config.toml
train_examples = 195000
image_size = 24
horizontal_flip = false
rotation_deg = 5
avg_pool_shortcut = true
widths = [128, 256, 512]
mixing = "mixup"
init = "torch_default"
residual_init = "none"
beta1 = 0.9
eps = 1e-10
sam_rho = 0.1
lr_schedule = "wsd"
final_lr_fraction = 0.01
Rows from block 6 of a small image classifier, named by matrix and row number. Rows with one number belong to one channel. Each number is 200 + 40 x the weight over its row's rms, rounded and kept within 0 to 999. All counts start at 0.
After each channel's rows are labels from the 100 images, of 14848, where the channel reaches its highest value: "top examples" is what is common among them. Only what is clearly more common there than usual is listed. The data: rendered solids tumbling over patterned floors.
# convs1: 3x3 conv (model.blocks.6.convs.1.weight, 64x64x3x3, each kernel summed), inputs 0-63
# convs2: expand pointwise conv (model.blocks.6.convs.2.weight, 256x64x1x1, transposed), outputs 0-85

convs1.42,100,214,226,176,162,229,209,176,189,182,274,197,153,159,227,278,192,231,255,175,225,215,200,166,184,195,202,194,159,172,195,177,159,180,211,217,109,188,234,159,261,159,166,139,187,150,107,174,132,286,175,195,247,206,184,166,257,223,208,149,192,220,155,183
convs2.42,172,217,217,189,253,218,178,179,195,237,204,176,242,159,284,250,225,175,209,231,181,155,228,156,228,288,200,248,144,194,164,208,201,148,212,138,245,198,254,146,140,198,273,219,181,223,217,167,219,205,207,239,252,176,161,217,191,187,219,250,205,319,210,170,168,185,153,158,157,111,253,233,220,123,202,192,225,191,174,257,174,217,195,163,232,224
top examples: light from behind the camera; blue object

convs1.40,204,189,262,249,165,218,164,186,259,245,266,160,146,226,211,200,199,230,189,108,217,283,210,219,158,212,239,233,183,215,205,171,131,219,139,222,206,212,211,202,203,165,162,193,225,200,179,163,179,148,205,254,225,251,263,200,146,168,183,218,234,206,60,165
convs2.40,178,163,232,182,157,150,244,197,189,141,171,155,159,174,202,206,170,159,194,249,219,80,139,227,199,275,254,155,196,202,185,160,128,236,183,96,226,177,244,232,199,235,197,171,205,256,240,152,186,181,199,247,205,166,147,151,215,220,270,134,188,272,198,103,130,175,180,213,221,157,218,251,235,197,245,211,282,204,217,194,169,201,214,209,269,181
top examples: light from the right

convs1.2,224,198,137,212,195,173,127,128,222,173,69,193,134,152,174,165,196,268,166,204,198,164,204,185,209,196,137,219,247,206,173,154,161,186,143,190,159,179,220,152,211,172,175,204,180,190,142,216,162,145,216,186,230,204,185,246,138,257,228,128,137,176,176,220
convs2.2,248,222,216,117,257,127,167,229,174,213,209,239,136,144,187,161,216,185,148,181,136,186,190,257,230,206,188,234,191,149,211,242,152,192,147,103,240,235,77,207,179,272,204,213,216,188,223,193,205,182,181,172,240,96,209,117,115,246,175,282,167,175,156,179,246,147,220,196,200,248,165,183,223,249,186,197,219,219,246,217,177,270,235,207,262,207
top examples: light from the right

convs1.59,156,219,178,204,200,163,168,226,173,133,250,169,164,162,157,175,124,203,175,139,140,129,198,164,194,266,193,193,170,198,250,181,181,151,216,204,160,191,160,173,121,271,233,200,133,197,153,151,174,259,148,188,177,206,158,194,265,169,136,142,224,216,175,154
convs2.59,105,193,175,181,225,220,194,166,200,206,196,197,243,141,196,280,182,129,264,240,202,161,217,179,202,218,220,194,243,177,236,194,212,167,171,186,191,150,259,171,206,230,255,201,260,172,234,143,214,187,156,227,128,230,158,200,261,276,217,179,233,232,202,145,186,202,219,215,205,138,228,213,261,243,215,257,210,227,269,144,182,173,156,249,240,175
top examples: light from the right

convs1.51,186,178,135,175,181,135,181,203,202,165,195,242,176,188,217,136,228,272,202,211,259,197,230,189,216,238,182,114,234,203,174,222,182,172,261,215,153,204,207,184,231,281,239,257,240,207,155,199,206,243,227,168,225,185,195,251,229,156,335,261,251,184,231,249
convs2.51,201,206,230,161,269,233,171,202,218,194,155,200,163,124,224,208,205,222,101,131,181,159,253,296,210,232,195,265,168,200,147,199,138,182,208,140,237,210,196,217,139,204,246,259,241,186,165,197,228,188,167,204,248,154,155,190,253,151,177,218,188,138,114,196,217,185,222,209,222,283,197,163,222,234,248,181,233,244,209,205,188,213,194,231,224,236
top examples: light from the right

convs1.29,144,201,198,191,169,201,187,204,139,130,253,110,165,154,273,181,231,169,164,175,278,175,205,193,205,181,217,175,253,254,173,188,183,139,197,205,147,176,246,196,270,204,214,156,188,159,114,159,175,211,276,211,281,196,126,168,195,188,209,208,225,185,152,200
convs2.29,213,227,296,164,306,153,220,261,247,221,172,174,236,197,240,181,250,192,197,126,174,189,215,237,122,168,171,264,279,229,221,244,247,144,193,212,221,222,212,187,197,147,225,243,255,145,235,257,228,162,127,150,258,238,195,178,276,179,173,172,129,220,221,223,226,204,239,256,238,208,230,269,213,228,240,140,251,244,223,290,218,283,230,247,206,250
top examples: light from behind the camera; blue object

convs1.22,160,273,195,159,147,191,166,268,184,193,281,197,244,164,210,194,174,236,236,182,247,198,248,163,208,231,217,225,188,180,213,245,157,201,255,194,131,262,210,157,204,274,163,146,165,178,165,222,146,290,173,199,223,238,186,169,248,115,229,167,212,249,183,145
convs2.22,93,205,206,193,322,191,202,200,187,230,208,170,205,115,204,251,198,171,188,239,192,175,212,210,245,262,239,244,193,200,172,195,216,160,195,240,231,156,222,116,178,207,203,183,237,182,218,202,207,188,230,202,253,125,169,226,229,240,211,218,173,242,183,168,186,223,225,206,205,136,260,232,214,207,220,168,179,208,253,219,174,146,147,227,203,185
top examples: light from the left

convs1.16,215,192,195,211,178,147,171,172,193,187,221,184,179,133,151,200,225,178,130,178,153,190,176,229,90,116,172,204,218,166,150,171,165,169,166,164,188,164,167,169,192,177,90,177,192,184,172,178,220,165,196,202,187,230,175,201,153,181,118,112,115,166,189,152
convs2.16,239,189,184,154,229,185,188,205,171,174,192,193,208,172,143,169,246,157,190,199,171,197,210,259,206,238,255,176,274,210,163,212,179,173,160,194,139,262,243,248,197,184,210,213,136,237,196,193,233,191,201,242,168,254,237,199,108,209,165,140,168,240,253,174,282,219,206,225,235,185,223,217,213,205,201,232,250,200,211,270,152,164,184,168,159,196
top examples: light from the right

convs1.27,166,170,184,189,242,195,160,133,252,267,211,236,133,193,262,137,260,230,191,227,272,196,226,201,129,156,182,217,237,196,168,161,150,228,207,189,220,220,270,189,292,185,155,214,229,129,174,191,181,149,267,219,274,199,218,258,188,198,176,165,166,192,173,173
convs2.27,213,108,220,147,266,131,229,234,217,181,191,210,166,186,217,168,240,97,190,251,179,142,170,245,213,204,191,226,252,263,213,229,144,190,199,72,224,199,105,206,213,237,203,232,212,169,221,210,217,216,139,272,257,146,185,179,155,234,184,277,145,136,187,210,246,196,213,287,201,243,174,248,250,220,227,218,219,244,203,264,153,283,242,213,193,208
top examples: light from behind the camera; blue object; its colour: blue

convs1.9,229,180,217,223,200,220,203,175,180,203,143,148,168,201,289,151,289,200,165,211,284,226,186,255,157,192,185,191,277,194,155,224,226,186,185,193,216,206,277,210,308,205,204,173,223,240,204,220,214,166,285,255,281,238,170,180,165,225,223,201,204,238,140,211
convs2.9,244,126,269,175,198,150,230,213,253,173,177,214,167,174,225,158,255,202,165,184,141,246,179,188,169,214,183,240,241,263,191,207,242,214,157,210,203,213,174,208,259,130,178,214,254,123,251,186,199,227,118,197,252,185,110,175,201,160,139,218,121,134,145,220,174,205,247,263,260,222,201,240,239,228,245,100,270,191,202,282,189,245,190,255,182,271
top examples: light from behind the camera; blue object; its colour: blue

convs1.43,196,203,175,159,184,133,144,207,196,199,263,230,217,134,157,182,214,159,249,227,173,198,197,214,252,197,145,224,196,165,270,181,221,185,165,221,190,169,179,88,141,231,229,207,204,164,156,117,193,189,190,119,173,161,218,178,181,150,171,155,166,148,289,248
convs2.43,179,175,213,193,195,273,178,219,212,247,229,152,257,247,187,237,160,172,140,231,227,210,135,179,246,248,115,193,186,194,131,220,236,132,223,253,150,134,235,127,226,167,178,206,204,161,193,252,170,124,213,140,142,215,211,221,235,220,174,122,157,197,207,246,178,209,166,186,152,141,230,205,149,233,250,169,175,199,207,233,263,226,180,177,113,173
top examples: light from behind the scene

convs1.60,221,249,233,217,219,175,156,170,232,188,196,132,211,163,255,223,303,202,145,197,252,197,197,267,161,207,153,193,302,197,205,198,206,161,176,219,209,180,260,194,275,217,222,168,228,167,183,156,211,178,292,178,280,193,205,178,170,233,152,142,184,145,179,251
convs2.60,202,126,243,143,258,168,269,219,224,146,149,146,180,184,259,202,230,208,209,193,168,121,117,201,137,196,214,217,218,264,201,255,197,172,144,160,243,198,163,173,162,156,177,217,234,169,237,227,181,172,150,194,212,212,153,87,182,179,146,192,192,118,170,123,152,219,222,214,248,231,163,265,277,259,212,166,202,207,267,294,169,222,215,238,221,258
top examples: light from behind the camera; blue object; its colour: blue

convs1.46,192,180,205,196,191,183,162,127,169,184,200,125,170,191,290,162,322,192,171,194,301,228,194,222,172,215,192,193,235,202,195,151,152,173,165,178,204,200,264,203,320,196,201,180,251,182,193,196,208,191,290,202,274,173,192,189,189,175,187,227,218,181,209,240
convs2.46,207,154,273,141,268,158,223,223,252,151,143,207,154,164,258,186,222,193,175,204,134,190,177,146,141,177,186,255,247,287,187,244,209,211,165,186,206,183,187,178,189,138,177,201,244,138,249,211,206,196,147,185,255,200,67,136,215,163,138,219,140,162,152,145,131,191,251,241,262,232,192,244,258,209,240,177,261,178,234,222,160,235,199,256,190,253
top examples: light from behind the camera; blue object; count: four

convs1.53,164,190,209,213,201,212,199,161,196,177,232,169,160,204,323,186,304,195,183,188,317,201,222,195,183,217,204,215,231,206,202,246,183,180,191,193,201,214,283,191,332,250,204,215,223,221,177,177,198,213,273,187,291,170,177,208,222,217,208,209,249,175,179,217
convs2.53,184,145,271,174,249,179,245,248,268,182,135,186,189,153,269,191,248,166,199,186,125,145,174,214,124,269,195,246,267,271,180,229,218,160,171,199,206,175,245,182,190,114,185,234,260,145,272,208,196,191,132,161,243,187,110,148,203,153,138,207,155,140,139,162,145,193,230,273,243,221,194,259,245,214,255,152,265,203,200,251,195,235,171,258,199,263
top examples: light from behind the camera; blue object; its colour: blue

convs1.25,190,187,307,272,199,213,169,191,218,210,241,108,179,233,252,203,222,189,131,151,246,206,227,215,188,230,219,193,231,202,208,203,191,184,168,238,216,206,233,218,240,173,183,181,193,258,187,211,208,163,238,298,247,267,197,224,174,208,212,288,320,199,160,177
convs2.25,211,157,223,112,270,177,193,204,167,241,206,254,243,170,253,224,203,155,169,205,146,198,262,186,144,174,154,226,176,185,233,212,189,179,124,155,248,219,174,234,155,174,270,256,154,153,193,281,233,178,160,148,231,106,184,128,193,198,235,222,208,215,241,220,200,193,188,194,194,199,255,202,174,180,179,163,224,219,163,269,158,230,251,170,327,177
top examples: light from behind the camera; blue object

convs1.8,193,203,257,184,139,213,129,212,145,208,318,180,211,148,222,231,157,130,257,185,204,153,233,222,176,177,236,174,252,218,172,218,145,178,152,207,141,178,193,181,211,211,147,175,178,132,145,122,222,214,201,244,235,182,197,162,176,144,171,162,117,212,213,186
convs2.8,189,190,218,238,242,206,197,159,157,220,226,179,219,150,248,259,174,242,179,208,164,119,187,258,237,208,173,226,158,197,198,182,187,193,177,182,310,222,188,211,114,192,205,207,226,200,198,232,187,160,149,184,279,133,168,158,201,146,223,196,241,155,187,195,190,253,229,190,241,258,187,207,262,225,181,162,195,250,211,233,166,172,187,159,208,242
top examples: light from behind the camera; blue object; its colour: blue

convs1.57,253,244,281,192,226,196,163,238,285,233,224,243,246,189,220,282,251,172,183,223,153,201,220,271,211,208,156,184,306,208,219,216,224,209,166,209,180,204,226,239,211,195,229,228,242,173,197,139,235,202,231,170,227,195,286,212,177,201,152,127,170,161,282,198
convs2.57,146,135,248,157,213,239,242,207,192,189,188,179,192,220,249,246,221,169,106,220,177,166,162,232,149,184,206,177,175,229,185,204,134,118,129,122,107,194,197,176,189,178,191,209,202,98,226,222,200,179,196,182,225,153,186,143,199,228,188,205,225,187,198,149,176,217,213,190,186,179,200,204,165,225,205,151,197,210,301,251,196,260,171,201,219,227
top examples: light from behind the camera; blue object; its colour: blue

convs1.34,215,192,230,203,232,182,181,142,199,212,189,187,184,196,284,204,315,168,142,181,291,234,189,252,139,206,170,183,242,189,156,169,144,178,176,183,210,195,270,194,309,208,183,187,252,199,232,186,198,163,281,201,263,213,207,189,169,185,134,212,195,193,164,258
convs2.34,216,170,250,157,243,164,250,267,244,166,178,189,176,138,234,175,230,195,157,227,152,222,208,152,155,181,206,253,254,276,197,240,213,181,178,186,159,152,210,185,226,154,187,202,245,124,241,202,230,233,121,212,237,240,115,148,230,168,117,199,162,172,122,165,137,223,231,254,238,200,186,219,216,213,248,167,274,194,238,219,146,252,175,267,187,257
top examples: light from behind the camera; blue object; count: four; its colour: blue

convs1.36,141,209,106,185,173,188,180,189,180,152,250,212,206,167,232,178,193,213,175,204,269,207,198,116,204,234,171,173,149,170,194,178,189,146,227,157,193,193,271,189,247,257,194,160,154,168,183,212,185,275,202,243,249,253,170,152,271,185,212,146,163,315,192,188
convs2.36,197,157,163,221,150,212,189,182,225,211,216,92,251,243,224,185,251,147,188,229,206,154,99,250,169,277,173,156,197,225,126,212,222,167,245,150,136,200,195,195,148,189,112,196,213,217,180,100,145,135,196,235,153,241,239,219,212,230,211,142,218,216,176,161,138,167,148,249,155,170,151,220,241,221,198,189,160,145,183,282,179,211,132,183,84,217
top examples: light from behind the camera; blue object

convs1.1,163,181,157,212,148,205,156,178,143,162,222,177,174,171,192,75,204,190,189,178,159,179,136,174,199,235,152,213,166,139,202,149,152,149,231,180,177,133,126,186,180,236,196,171,210,172,197,125,161,244,182,178,149,136,211,148,236,184,146,183,171,220,141,149
convs2.1,234,192,215,214,192,198,224,163,178,190,211,232,124,160,141,145,189,227,170,144,212,216,204,176,206,100,201,185,210,181,246,225,246,216,276,252,203,231,99,190,240,204,159,151,253,198,187,197,292,201,242,201,230,221,234,223,221,234,206,232,213,203,183,221,194,321,237,205,242,239,204,175,168,286,195,230,235,171,271,153,177,176,219,229,137,221
top examples: light from the left

convs1.61,186,163,186,211,192,212,205,173,276,197,222,284,175,209,233,205,224,251,226,215,248,213,154,157,146,226,147,183,200,112,237,188,181,185,245,150,196,211,286,195,289,217,215,248,220,213,189,220,192,277,221,173,267,161,256,259,275,249,194,158,176,252,209,183
convs2.61,152,197,221,182,257,196,209,190,182,157,215,257,214,177,259,286,188,235,151,233,159,227,229,227,185,243,173,180,192,217,236,167,167,153,154,182,131,242,223,165,220,152,259,227,191,155,194,184,199,142,150,121,162,223,169,191,205,205,181,185,248,235,158,136,149,174,222,185,172,208,156,221,152,235,199,199,292,143,230,220,176,204,161,158,281,156
top examples: light from behind the camera; blue object; cube

convs1.7,145,201,136,170,208,195,163,176,168,167,260,220,168,154,179,83,187,208,171,167,157,145,200,132,136,168,191,185,174,208,165,171,208,187,234,187,157,154,153,164,173,243,162,171,171,137,166,135,176,190,168,161,179,165,162,193,201,210,168,159,156,165,119,121
convs2.7,214,250,230,211,229,259,263,255,187,119,205,159,176,220,151,199,188,160,211,168,184,154,230,209,212,187,274,157,269,187,227,207,245,198,200,221,220,255,155,304,256,199,159,167,241,142,209,202,264,162,156,197,270,270,198,256,261,150,211,189,185,256,209,189,210,193,245,220,212,221,236,186,153,247,206,154,263,239,218,242,194,232,218,253,165,226
top examples: light from the left

convs1.28,142,198,64,174,158,110,131,141,190,154,212,208,212,213,219,92,238,217,149,179,218,170,198,103,167,193,192,180,180,192,164,198,186,195,163,179,202,179,213,239,211,206,135,186,165,183,208,199,199,181,217,179,219,206,147,188,172,165,246,216,243,225,129,166
convs2.28,243,199,232,187,180,179,176,245,257,128,175,203,178,231,219,44,235,172,194,178,194,174,193,281,233,228,178,179,208,225,125,186,173,203,217,171,170,241,152,254,234,190,170,153,198,231,198,157,190,165,174,172,220,218,191,238,254,139,211,160,140,220,205,185,200,130,234,280,172,231,180,247,172,233,205,174,264,187,179,280,201,261,196,200,192,200
top examples: light from behind the camera; blue object

convs1.4,123,196,74,165,188,177,188,188,206,131,252,204,206,201,229,168,172,221,207,177,260,163,202,68,210,205,196,160,133,202,193,171,201,155,242,176,180,199,258,217,236,242,194,182,142,187,197,190,177,258,202,205,238,211,162,170,263,184,240,213,229,284,189,190
convs2.4,203,184,202,224,176,188,184,199,218,233,218,137,234,224,206,159,259,188,173,214,211,126,151,282,204,269,174,124,195,214,166,206,210,186,235,175,149,210,158,224,178,214,126,173,211,249,181,101,167,154,212,236,177,211,209,197,219,206,228,156,218,250,143,162,119,150,159,265,139,190,131,217,239,238,202,186,190,135,189,272,180,241,173,172,174,250
top examples: light from behind the camera

convs1.11,129,238,234,210,207,170,209,208,147,158,213,177,153,187,171,190,150,151,164,114,189,92,196,183,216,210,238,201,213,237,206,232,148,196,166,225,143,165,160,188,136,253,137,220,180,184,136,141,137,258,169,226,202,199,150,188,234,151,163,199,255,142,165,177
convs2.11,221,228,182,199,204,170,218,219,183,178,212,149,241,110,186,240,201,150,218,232,190,174,243,167,202,141,246,251,253,169,258,222,227,211,194,193,206,165,265,226,165,240,235,202,290,189,223,198,207,190,206,238,132,194,194,166,252,238,217,176,202,194,183,152,203,251,224,240,211,202,274,226,210,274,174,230,262,276,253,217,181,176,203,207,241,243
top examples: light from behind the scene

convs1.3,193,231,178,195,160,132,172,131,179,203,271,179,136,154,194,293,194,145,158,195,194,191,263,235,268,237,188,142,238,198,223,169,182,217,220,211,186,267,195,160,178,236,214,158,193,129,191,225,247,119,199,167,212,227,196,187,164,136,152,133,138,212,161,184
convs2.3,158,192,165,180,244,131,191,216,189,133,242,133,252,150,192,209,231,146,282,227,209,240,190,189,206,224,205,184,183,176,207,157,241,224,200,185,262,105,255,232,180,182,222,202,177,180,268,248,174,193,217,188,206,187,220,155,168,209,171,109,179,172,238,179,211,184,150,167,265,107,274,209,231,193,265,201,178,235,182,204,214,184,141,195,134,167
top examples: light from behind the scene

convs1.41,240,183,292,199,198,154,175,175,261,224,239,208,182,181,271,260,251,165,183,191,231,178,199,258,151,182,200,206,246,199,191,207,213,216,177,182,205,183,227,211,279,149,222,222,237,246,178,143,201,136,240,144,270,153,263,241,120,204,202,181,212,111,258,191
convs2.41,161,168,222,204,219,167,249,171,214,181,173,176,134,133,251,235,164,212,160,206,212,148,178,216,220,244,200,213,190,220,161,171,152,187,136,149,230,246,215,192,160,175,191,195,206,180,238,202,161,177,207,186,216,180,125,145,189,122,188,166,210,150,156,159,164,206,194,196,211,248,156,226,246,167,260,174,235,202,219,232,143,170,128,209,211,252
top examples: light from behind the camera; blue object; its colour: blue

convs1.49,169,164,138,176,203,129,121,191,189,182,198,241,167,196,158,115,162,200,166,174,151,197,160,146,226,215,118,184,149,126,171,135,178,149,219,185,201,155,160,167,139,182,191,231,203,188,214,148,148,274,158,239,152,193,221,159,233,141,183,203,206,253,228,203
convs2.49,205,178,204,240,227,253,220,151,158,228,208,155,148,169,144,228,133,248,139,172,215,197,202,251,180,128,216,194,207,183,248,178,204,167,188,243,189,199,161,182,185,205,215,200,209,243,173,201,258,226,234,233,209,216,206,185,197,259,207,123,258,185,140,204,200,255,186,218,148,221,174,210,180,323,204,263,256,150,313,167,165,202,217,264,185,184
top examples: light from the right

convs1.10,174,209,92,206,204,187,204,314,207,235,150,239,254,267,204,161,211,241,196,229,227,196,234,162,291,230,226,228,207,201,254,219,235,288,162,251,178,228,192,231,184,186,189,185,232,226,197,215,205,145,232,209,219,201,215,212,199,212,232,282,277,144,152,220
convs2.10,244,218,215,217,206,179,115,176,208,216,179,199,194,169,174,204,201,163,176,178,146,231,174,173,141,193,114,263,210,179,172,160,220,153,196,232,193,108,252,137,172,162,256,264,213,205,228,232,135,148,174,104,153,154,213,200,236,160,189,196,194,136,241,218,245,197,245,221,200,244,255,197,211,252,182,206,237,268,137,189,215,229,168,175,253,184
top examples: light from the right